A small segmentation model, trained from scratch.
Training: muon at rate 0.0062, 18800 steps, batches of 128, held-out accuracy 94%.
Rows from block 4 of a small segmentation model, named by matrix and row number. Rows with one number belong to one channel. Each number is 128 + 32 x the weight over its row's rms, rounded and kept within 0 to 255. All counts start at 0. Numbers have three digits each.
After each channel's rows are labels from the 100 images, of 14976, where the channel reaches its highest value: "top examples" is what is common among them; "peak on" is the class under the peak. Only what is clearly more common there than usual is listed. The data: simulated telescope pictures of galaxies.
# convs0: first 3x3 conv (model.blocks.4.convs.0.weight, 384x384x3x3, each kernel summed), inputs 39-77
# convs1: second 3x3 conv (model.blocks.4.convs.1.weight, 384x384x3x3, transposed, each kernel summed), outputs 39-77

convs0.351:088114079122144157113153093117119142110116167103119165143163129149147128149136111117123135160125134155142156110135152
convs1.351:142100123100106085111095090130155121150183107081122124083093148135120097112112170075105153207107122154153128096083140
top examples: star cluster; edge-on disc
peak on: galaxy

convs0.118:139128063072099115083132127137161148092210190095087128113117104155133082125089070128136077129091130142180123072142075
convs1.118:124098126145133139077089100093137140126185134159143143112156125141061090114126167067095151129109106096153136159115109
top examples: edge-on disc
peak on: galaxy

convs0.120:135109147147075133143132182176093121128161113104155129099062127109090126071153176212120116119164192122141160148134087
convs1.120:137145164146050124176122097055082129168143046125199098112200112100162135125183115156077106135138086104139152157153184
top examples: round elliptical
peak on: galaxy

convs0.320:075105133141066123147140137093157148094122142134124157148080124136098167094110139208078102101130127142147104118117090
convs1.320:114110128119097150109105125094114119066145168133135121171142190114116175067136183147130123079111163123081115091146136
top examples: star cluster
peak on: galaxy

convs0.275:151096106105135112125117101124197144114125162126178072122100084129156094077163053105082110137147131097179143100091105
convs1.275:133114113124166123191152114056184172097120144179150110080144168106134127205157137090143190133155164135118123151146100
top examples: edge-on disc
peak on: galaxy

convs0.276:158076089048137133130115119120120150120067172203166068135155090115118154070078164104097140141103092104195113104116160
convs1.276:093087175156110183129187090109112113088168150125150123097176171133089116113112129071073142153177091107147101173176146
top examples: merging pair
peak on: galaxy

convs0.85:168136191140137160107087164172140124120115132150166152100149145112114195150123170158190176119137128134160148161118133
convs1.85:075101088052146124098120110083157134172115106096125150131122060074241105137116101081125132190145130164080124062161134
top examples: flattened elliptical; edge-on disc
peak on: galaxy

convs0.346:062051146101079157128139111128131091091138152091176109157139145079119143087132182137074153124112118150115073178105142
convs1.346:092133189117073106123129081166139095099124108156143112173137102115192109117151159125035124170146136118117122092132132
top examples: tilted; ring galaxy; winding: anticlockwise outward
peak on: galaxy

convs0.154:158108147114159154144123113059101083137088126115172145124110155132108098135104135138155139199097128112100083154186129
convs1.154:064149129109098080133101160070134108086141126130139123081142098136087203108161142120142176103186160145133072098149126
top examples: small; edge-on disc
peak on: galaxy

convs0.104:090111109126088156145088160120086136122096106117165087158110105071131150093129140183116087122132109128141135103148123
convs1.104:178155169177107134092163145155165125173135116075124138144144146091127079174159188129106131142130142085093113095147133
top examples: round elliptical
peak on: galaxy

convs0.262:085192152117167173104128104118124146138118148161088101118118121119143092153094102136109130100114051158230180120114137
convs1.262:049115114142142093104146142151156083153135102116113117151153123061122149086094135093164096116154130158139126092063140
top examples: lensed arc; small
peak on: galaxy

convs0.135:128144139136190139108074101096085143127101136102118150098167145082059112119168187115136098112131101093142131189105150
convs1.135:138108118063104167145162142167104106137131121172072107096158134136075111152115096110129119116164105075133142117126099
top examples: edge-on disc; lensed arc
peak on: galaxy

convs0.185:188119156127160103141129143085136122118121144074104149089142154139109130155131157096104117138178140173139109116186149
convs1.185:150105100176051167128147127133121128221160167117068174124127131139115134175113122174106102139074134148105160126079114
top examples: lensed arc
peak on: galaxy

convs0.177:097081098159148127117076158149106093159141133176119042120181125128115175128135148099094146099186135108088135156111131
convs1.177:138154132094236107107101162114152077157103154118103163118177117100140122163164125067071094140147182119122087137105162
top examples: round elliptical
peak on: galaxy

convs0.318:187132148114141109135092135125143038075153172168107151058153153090155216144082133151116089168105088095179158155120150
convs1.318:183070121168119122115138158067143106169139100126160090095110115102114168176176116137137189112157112095126118098130086
top examples: ring galaxy
peak on: galaxy

convs0.298:081137156140161175124147087122103154143128144156173149093123132110099113108068135175124104132167112148095062125176076
convs1.298:143156130233126142064149153071144148081087167129196123117118137121127105164126118120155121158060215162123131154145138
top examples: irregular
peak on: galaxy

convs0.102:187077110155141085101138090089122134097138089130106155148133092102135243168150094173131137124109139117109091155155095
convs1.102:115128185123111120192153129184105125100135149103193073106149147108063103158154188128075138127111137112153094139177075
top examples: barred spiral
peak on: galaxy

convs0.1:228141124125127105165156137068163104124120079091097132123197161058140099110156116133140139185110074190146114061149123
convs1.1:102145098145149148137110142123099151147108103177100071149165123149138089137134167180096146189125109113132109206134136
top examples: star cluster; flattened elliptical
peak on: galaxy

convs0.325:116150139122070121137152126184155082109117092042123156089116140126185200142139153129071137110098208176177163118084145
convs1.325:132157111118175031146139139136115143143168154080176156126061133137101151150102125132143177119187189184070155141128125
top examples: star cluster; round elliptical
peak on: galaxy

convs0.136:147181164106173142087132155142134094116140071149106120109115108138152178100111108128123190120152135160210164177113139
convs1.136:100149140134145121183108131165061109093131075133078099103102158070088125113086155067078166145160102146113130072109162
top examples: lensed arc; merging pair
peak on: galaxy

convs0.225:148133106165076113108115091107121152142128126113090162155116106104131095141153080138135135165158121099109120093098179
convs1.225:113096132138134141151184153143077155127073163145165123166144180167104152168090165141116204109081170143160146142137140
top examples: round elliptical
peak on: galaxy

convs0.36:180136119107079141075123093091067122156159122114139147131099104080119128120140211098100144135131102096151155111186080
convs1.36:162180086124157115106162150097192134107168131082151116093111140145074138135085156110099128162151095104117091137134148
top examples: merging pair
peak on: galaxy

convs0.28:134151104053049131174085097102061110155097079094166139121119185102128130124136112125167089154078129186144089061075141
convs1.28:109104114147120105155146114148164159121130134129113137120119230108179139114113118117119147128158064103063129141106117
top examples: round elliptical
peak on: galaxy

convs0.23:182146123148155101134149144053118155126113160151150121107128118167159119109088164132079127169187139085090132145146113
convs1.23:138136144091105148156144128118110105109147158121119138117139115122126136109129110114152092177117163150103105122091114
top examples: winding: clockwise outward; tilted; barred spiral
peak on: galaxy

convs0.38:122175125171098170132119136114128087080079096109181140161123146117141122119219111077162135112103125096076150124108185
convs1.38:137088120069071086089180147097103129174179081124125109149122179171081165129183155191072156094086152113175152094092163
top examples: edge-on disc; round elliptical
peak on: galaxy

convs0.117:167134114118188097126079161133148148141077158136115170140109110102136149134165099098125156089169148085132083099151070
convs1.117:168139152164180062078080123154130126135141162076134122114090115110093098136097165110141083164125145149168142113109133
top examples: flattened elliptical
peak on: galaxy

convs0.223:118181125193129105076128138167129158087103149165187108106122156134203186076090119156126182190107140107107166113139067
convs1.223:110144197140122063118134122144159127158122109170130065096136119168162218103141069085124141159111096101113118129158095
top examples: round elliptical; flattened elliptical
peak on: galaxy

convs0.68:080136094130143085092170125077144095104184124134181108040187129121074072156114196099150171025121113181134139157107115
convs1.68:132125153130110112126097118046099141121092167102173084109121147104107154183135125143132154166078175109181135165116121
top examples: irregular
peak on: galaxy

convs0.176:167143139127171080083087171129131148150094102148160119125137108141095129130123089130214126093105158171085150179074165
convs1.176:185098086126117194159071106168157117136128105160122147134145114121191138074119131176136103129211096105145112108132093
top examples: small; flattened elliptical; edge-on disc
peak on: galaxy